From a checkpoint of a small image classifier: 1.99M parameters, 11.6 epochs.
Rows from block 8, named by matrix and row number. Rows with one number belong to one attention dimension. Each number is 50 + 12 x the weight over its row's rms, rounded and kept within 0 to 99. All counts start at 0. After the name is the row's rms in percent of the matrix's.
# v: attention value (model.blocks.8.attn.v.weight, 128x128), inputs 0-127
# proj: attention output (model.blocks.8.attn.proj.weight, 128x128, transposed), outputs 0-127
v.55 124:47 39 61 57 49 43 56 78 33 66 52 38 58 31 40 51 52 22 48 42 65 59 74 44 35 63 37 36 70 39 68 62 38 72 44 38 47 51 48 38 57 62 54 63 57 63 51 39 45 71 52 49 27 56 55 56 61 66 58 36 54 41 46 37 29 47 53 47 61 30 61 69 55 54 35 64 51 56 43 60 63 50 40 36 45 54 47 46 42 54 53 48 48 50 50 41 48 34 23 46 43 51 42 62 53 57 77 52 57 38 82 38 61 31 53 44 29 40 70 42 53 34 37 65 64 40 53 54
proj.55 126:35 65 45 60 57 48 54 20 57 28 51 48 53 59 30 43 52 66 39 75 41 51 37 54 68 36 48 49 47 43 59 42 66 49 50 53 59 48 26 50 51 47 64 30 53 38 39 58 63 40 28 41 49 53 54 52 35 32 58 45 49 36 42 57 66 47 45 48 31 49 52 55 44 33 66 36 63 56 63 46 63 72 74 54 62 37 62 42 54 53 25 39 42 55 53 67 49 59 46 82 80 35 38 31 26 50 44 53 52 38 47 48 32 56 51 48 51 47 43 54 60 71 71 59 55 63 58 63
v.56 102:43 47 31 42 42 51 46 52 52 43 61 73 15 57 61 59 54 70 49 46 45 54 57 69 31 42 57 45 48 27 38 46 20 52 62 45 27 55 51 67 54 57 57 44 36 54 49 45 53 59 32 71 48 51 47 70 45 69 48 61 49 67 43 35 43 45 54 41 55 57 67 54 41 54 64 40 37 61 56 56 55 54 59 47 60 32 52 55 78 42 51 53 31 22 58 57 61 56 37 70 45 28 77 23 53 31 53 53 50 49 49 56 33 53 38 64 34 45 67 45 52 46 50 56 51 54 29 60
proj.56 103:72 35 47 55 45 47 48 41 39 61 53 54 56 43 70 55 33 38 67 44 36 40 47 65 65 38 46 34 45 65 43 65 72 35 51 74 66 48 81 41 49 51 48 43 79 42 53 41 37 51 55 50 39 55 66 21 54 45 64 32 42 43 46 58 55 53 27 51 53 63 37 52 47 53 49 37 48 52 47 52 35 68 57 29 35 60 31 56 44 65 48 57 53 61 34 53 23 59 65 55 69 60 25 52 46 34 61 43 57 53 43 42 69 44 44 56 61 68 51 64 34 49 48 63 31 57 61 41
v.57 124:40 53 68 60 54 43 63 41 39 70 62 44 73 39 44 45 50 43 45 33 56 43 80 58 43 25 57 59 35 44 77 55 49 51 50 39 48 59 29 37 45 51 64 85 44 43 33 57 35 60 25 44 38 44 59 50 47 27 49 50 36 55 70 65 63 55 61 46 66 48 65 46 41 25 35 69 33 45 47 63 54 28 62 52 41 42 43 43 39 58 43 59 63 41 55 66 46 48 50 53 39 34 51 84 52 47 31 47 51 44 55 43 45 48 46 55 52 40 73 47 45 53 50 51 70 55 62 48
proj.57 123:37 58 53 40 46 50 39 45 76 28 48 57 30 41 49 54 59 60 29 56 35 60 30 40 61 50 38 48 57 53 35 36 51 45 52 26 55 52 57 55 50 44 40 45 51 53 55 59 80 56 61 47 52 58 35 57 42 45 54 46 56 45 37 37 39 50 57 64 40 52 30 53 66 60 59 61 39 57 50 30 58 93 60 79 54 74 39 54 50 48 43 42 38 68 35 35 54 44 54 43 63 51 59 23 38 62 56 57 64 57 46 41 44 41 80 63 37 57 26 37 65 52 56 49 58 47 49 55
v.58 117:59 40 57 59 18 49 48 74 63 79 73 45 67 42 25 72 50 34 44 39 47 67 50 38 57 64 46 43 45 56 64 51 48 44 43 65 69 68 33 34 39 46 46 69 50 51 50 68 39 41 22 50 19 40 47 34 57 62 48 61 49 61 48 43 44 40 63 52 31 42 61 60 69 39 45 58 49 55 49 59 41 40 46 33 46 46 43 62 52 44 48 40 63 30 60 55 53 31 50 44 47 50 32 70 58 60 49 56 67 57 57 36 57 43 47 43 39 42 54 53 64 44 50 54 53 19 39 62
proj.58 113:41 63 54 63 79 42 63 26 62 28 28 48 57 41 50 39 57 56 37 68 35 50 47 73 41 36 56 53 46 44 47 61 30 58 46 35 38 48 51 51 66 46 44 25 50 38 52 40 75 44 60 44 60 52 73 63 32 31 39 66 53 41 58 57 52 57 43 55 68 58 49 38 34 42 55 71 50 50 54 61 45 47 72 60 59 66 59 52 55 65 38 48 33 62 30 43 48 60 59 62 54 33 55 44 45 45 48 59 39 54 38 46 48 42 55 51 43 49 46 26 50 62 74 19 66 58 41 72
v.59 112:48 47 24 52 44 59 28 54 59 52 73 39 29 40 31 32 32 61 65 64 74 63 42 73 52 41 48 48 46 77 62 51 61 20 55 50 55 51 43 48 41 46 42 36 45 43 59 42 66 64 48 61 50 52 43 45 45 19 69 60 61 43 53 39 42 40 54 44 61 60 34 62 38 53 55 44 58 56 64 51 28 55 66 65 57 52 49 40 59 48 45 60 53 56 58 73 38 45 60 53 56 42 74 26 53 47 42 30 27 48 52 29 38 71 66 37 49 59 50 48 35 51 61 40 59 50 45 51
proj.59 113:50 51 58 39 48 50 68 53 47 52 49 53 54 40 68 63 50 27 49 45 28 56 48 31 49 31 39 42 69 51 37 62 45 51 55 54 49 52 74 50 86 39 41 57 46 70 40 54 51 49 43 37 71 42 47 37 68 77 63 37 53 65 34 35 45 47 46 44 29 51 64 46 52 55 29 56 46 49 64 47 37 39 26 33 56 50 59 57 35 60 76 58 61 29 48 31 64 63 48 46 42 54 30 62 71 62 44 54 53 52 53 39 69 50 61 53 33 60 50 57 47 52 55 23 32 57 66 44
v.60 111:50 68 52 41 71 51 58 51 32 54 52 43 51 39 49 33 58 40 30 48 70 57 44 61 29 49 41 57 86 70 79 73 63 51 44 61 56 58 45 53 63 51 47 47 50 37 51 24 51 66 69 43 49 60 46 50 35 31 58 51 59 62 69 50 31 27 42 48 58 46 48 63 20 40 34 67 60 31 48 55 74 45 46 51 38 58 59 52 33 60 52 41 36 56 49 31 34 56 49 49 52 52 65 58 51 37 55 40 41 38 56 58 48 52 63 50 36 47 48 61 55 54 28 55 25 42 65 40
proj.60 111:32 65 57 45 10 42 45 46 63 43 49 44 49 35 38 64 61 44 39 51 42 63 50 44 62 51 32 52 40 36 46 27 52 61 50 43 66 50 41 54 51 46 48 59 72 66 52 72 43 45 27 47 53 41 45 76 48 62 59 43 43 48 39 58 47 54 60 50 17 33 57 70 73 44 50 32 56 56 66 61 51 46 48 47 41 42 37 56 60 43 53 47 74 66 61 68 74 41 27 55 53 46 45 40 46 69 44 76 65 38 47 41 53 57 55 28 70 37 48 46 61 59 56 54 46 52 53 63
v.61 103:71 62 61 59 53 71 46 64 58 43 46 29 14 33 46 36 58 23 50 64 68 57 45 42 69 45 36 70 42 74 64 51 37 60 49 47 64 44 53 65 42 38 61 38 35 53 47 42 56 63 67 52 69 54 62 56 34 58 57 27 72 42 51 73 45 40 61 43 43 35 47 48 34 67 66 58 50 48 56 45 36 61 49 43 65 55 44 57 60 51 50 35 46 52 59 30 69 36 44 52 58 54 38 55 64 52 38 44 57 52 54 53 47 37 45 63 34 65 32 33 56 36 36 50 48 31 41 46
proj.61 098:50 46 53 57 51 36 58 34 48 43 28 74 92 59 50 56 47 43 53 63 57 43 53 68 42 35 68 44 48 48 42 59 51 43 31 53 49 63 39 54 54 54 34 46 58 69 51 59 58 50 39 33 26 54 29 63 48 61 59 47 49 30 32 28 49 46 63 40 56 54 58 64 71 35 36 42 42 72 43 52 44 36 28 50 47 46 69 21 49 36 53 70 56 41 41 43 50 53 52 66 46 61 73 55 41 47 40 48 44 25 42 47 49 62 46 41 66 34 59 33 51 44 61 61 68 62 52 45
v.62 096:45 86 51 28 50 51 52 49 56 58 51 62 43 46 35 39 64 68 52 47 57 61 53 80 44 47 37 53 50 55 72 51 52 58 44 61 52 59 48 77 63 36 23 43 46 42 46 43 58 49 47 70 41 55 42 43 45 35 41 66 43 48 58 40 38 54 45 37 62 36 45 59 27 41 48 41 41 49 75 55 63 23 36 64 32 35 64 31 79 50 63 63 58 54 52 65 40 55 53 60 48 41 74 50 59 48 35 60 29 48 47 60 57 63 42 59 40 52 41 59 44 67 31 42 37 64 49 40
proj.62 095:36 32 46 47 36 46 53 49 48 48 45 43 52 34 61 50 46 44 36 55 33 52 47 37 60 45 53 36 41 51 42 57 38 63 42 41 54 58 66 37 71 45 60 81 67 38 56 71 36 52 48 39 49 54 55 51 25 62 77 44 43 66 65 59 47 45 73 55 34 53 47 55 58 44 52 53 51 38 55 41 40 54 64 39 44 60 33 64 50 54 45 62 55 51 35 37 73 32 26 39 43 57 28 53 51 62 67 77 52 56 60 46 80 16 54 28 60 53 45 61 54 46 67 45 40 67 58 57
v.63 096:40 49 70 51 40 44 53 38 47 40 52 51 59 71 43 73 38 68 44 41 35 48 40 45 48 56 56 50 51 64 58 44 72 69 69 59 68 37 50 33 38 48 45 38 52 44 39 53 58 47 47 57 63 73 51 50 56 52 36 62 60 58 65 45 47 36 51 51 52 54 42 39 75 30 37 66 56 29 42 80 59 45 33 33 33 50 52 65 27 48 41 54 63 44 67 54 37 72 62 44 60 43 49 53 51 54 43 19 39 57 22 72 51 52 38 64 61 52 57 31 59 57 29 49 59 43 68 52
proj.63 094:65 54 35 65 52 55 45 64 64 77 66 47 40 34 32 40 73 46 43 36 58 53 43 55 65 49 34 68 49 37 53 43 30 55 50 27 32 59 53 37 56 44 26 56 62 55 54 55 53 49 47 62 37 38 54 39 62 49 35 63 58 53 44 54 60 62 60 58 53 35 49 54 61 51 40 43 28 47 49 29 51 44 55 52 45 50 45 40 33 51 47 28 47 60 57 49 61 58 42 66 50 75 49 34 52 59 41 82 77 50 59 70 18 45 66 42 44 51 34 42 54 54 48 21 62 39 36 54
v.64 098:55 62 43 60 55 55 65 38 31 53 47 27 54 71 38 19 33 33 32 39 65 39 61 32 49 43 61 53 49 39 48 26 51 63 60 36 43 44 52 51 59 58 57 46 66 70 59 47 42 48 47 30 49 31 47 63 54 44 70 46 49 61 62 61 52 55 41 56 33 49 56 39 53 47 48 40 59 19 65 46 57 57 33 56 79 47 77 75 35 57 73 49 46 69 64 41 60 43 37 46 38 52 46 50 58 65 60 47 56 62 34 50 36 40 47 35 43 63 32 40 56 63 51 50 58 50 43 30
proj.64 101:44 44 66 60 58 57 62 58 52 63 39 60 51 28 52 57 41 48 66 68 46 38 34 39 54 55 39 56 43 55 43 71 53 38 25 55 51 35 43 42 65 44 49 58 69 40 38 39 62 62 57 85 58 51 41 46 49 51 37 68 37 40 28 46 41 54 55 38 66 39 49 71 53 30 42 54 41 70 47 56 61 52 64 48 40 36 51 48 59 34 28 49 64 36 46 55 45 44 32 63 55 65 33 64 65 42 65 63 29 50 27 38 56 65 58 42 51 48 78 62 34 40 64 43 67 30 53 48
v.65 093:23 68 53 38 47 54 73 34 66 55 54 48 45 37 31 47 71 60 37 42 38 65 51 34 66 63 37 50 66 28 53 60 39 53 52 36 60 57 53 71 49 17 40 47 52 35 58 51 54 69 37 42 57 37 63 45 37 61 37 64 39 63 52 58 41 54 54 37 28 49 54 47 58 44 39 50 56 48 64 63 62 57 62 57 51 06 63 43 39 64 49 49 49 57 60 48 59 63 58 72 55 42 56 34 30 60 61 56 49 38 53 59 35 62 53 39 51 31 49 50 34 35 41 53 46 63 60 60
proj.65 087:52 31 37 57 49 56 48 58 48 51 48 68 73 68 55 59 50 32 61 55 53 38 62 41 51 47 59 46 57 54 59 54 53 30 30 92 49 40 60 64 33 60 41 61 60 48 39 46 61 59 46 57 47 63 49 58 53 48 69 55 36 48 47 27 60 45 40 49 61 27 58 52 70 52 56 47 58 52 39 43 48 67 39 59 29 63 40 21 52 40 20 46 35 56 33 55 43 49 54 45 38 55 49 58 37 58 63 48 54 52 68 72 46 36 62 55 60 48 45 19 74 55 34 49 35 40 67 53
v.66 114:73 39 61 41 50 41 66 73 44 53 56 54 50 54 65 37 68 32 60 73 30 33 51 64 49 45 34 61 71 48 41 44 45 45 57 50 48 47 53 31 60 31 55 63 55 55 62 59 62 61 51 54 49 42 51 66 51 46 64 42 39 44 22 52 06 43 44 41 45 55 61 69 35 71 57 34 22 48 50 58 46 56 45 59 57 49 60 56 54 59 54 50 44 43 19 50 48 34 72 33 41 47 39 27 66 46 52 53 46 50 59 44 77 59 59 50 50 39 55 49 64 63 46 59 43 39 44 43
proj.66 109:56 60 46 63 32 50 25 48 49 56 53 34 41 51 41 54 55 59 61 27 43 47 48 27 53 53 72 44 41 43 70 47 59 57 53 56 60 61 56 44 53 51 71 52 35 42 50 55 46 38 58 55 46 60 47 33 31 53 34 59 73 56 69 52 82 56 51 49 60 76 23 46 43 51 23 66 63 46 62 34 53 43 78 34 42 45 45 51 60 53 38 53 50 55 74 64 45 45 32 51 54 35 61 68 38 48 47 62 49 38 54 22 41 35 40 36 55 52 38 65 37 42 58 63 40 35 55 59
v.67 084:64 65 47 40 67 65 53 35 44 52 49 30 61 55 41 41 32 48 31 37 48 54 49 62 45 41 61 53 60 57 58 39 57 55 31 69 41 49 57 61 30 30 52 35 44 44 60 62 60 45 50 36 52 47 62 41 37 58 47 60 35 52 67 65 57 52 55 50 29 56 47 47 54 30 44 51 87 33 45 60 35 54 42 46 51 42 66 40 53 44 59 46 62 31 65 53 44 49 54 74 43 69 40 57 66 68 44 36 34 53 39 54 45 89 59 49 47 44 29 46 51 21 42 62 54 76 49 37
proj.67 088:31 54 43 43 56 46 62 52 73 47 61 71 31 50 65 50 61 59 47 66 45 47 43 52 43 42 64 42 61 39 59 65 33 24 22 50 56 35 55 48 50 62 25 46 65 51 65 36 60 72 59 60 48 43 38 61 58 43 38 50 52 35 52 36 50 51 26 43 51 50 52 42 34 60 63 31 22 64 39 38 48 64 52 66 27 47 43 73 63 44 48 56 34 71 33 44 34 49 79 48 67 33 50 43 39 53 57 56 56 64 51 49 53 39 58 43 54 65 54 53 47 59 64 63 36 41 49 69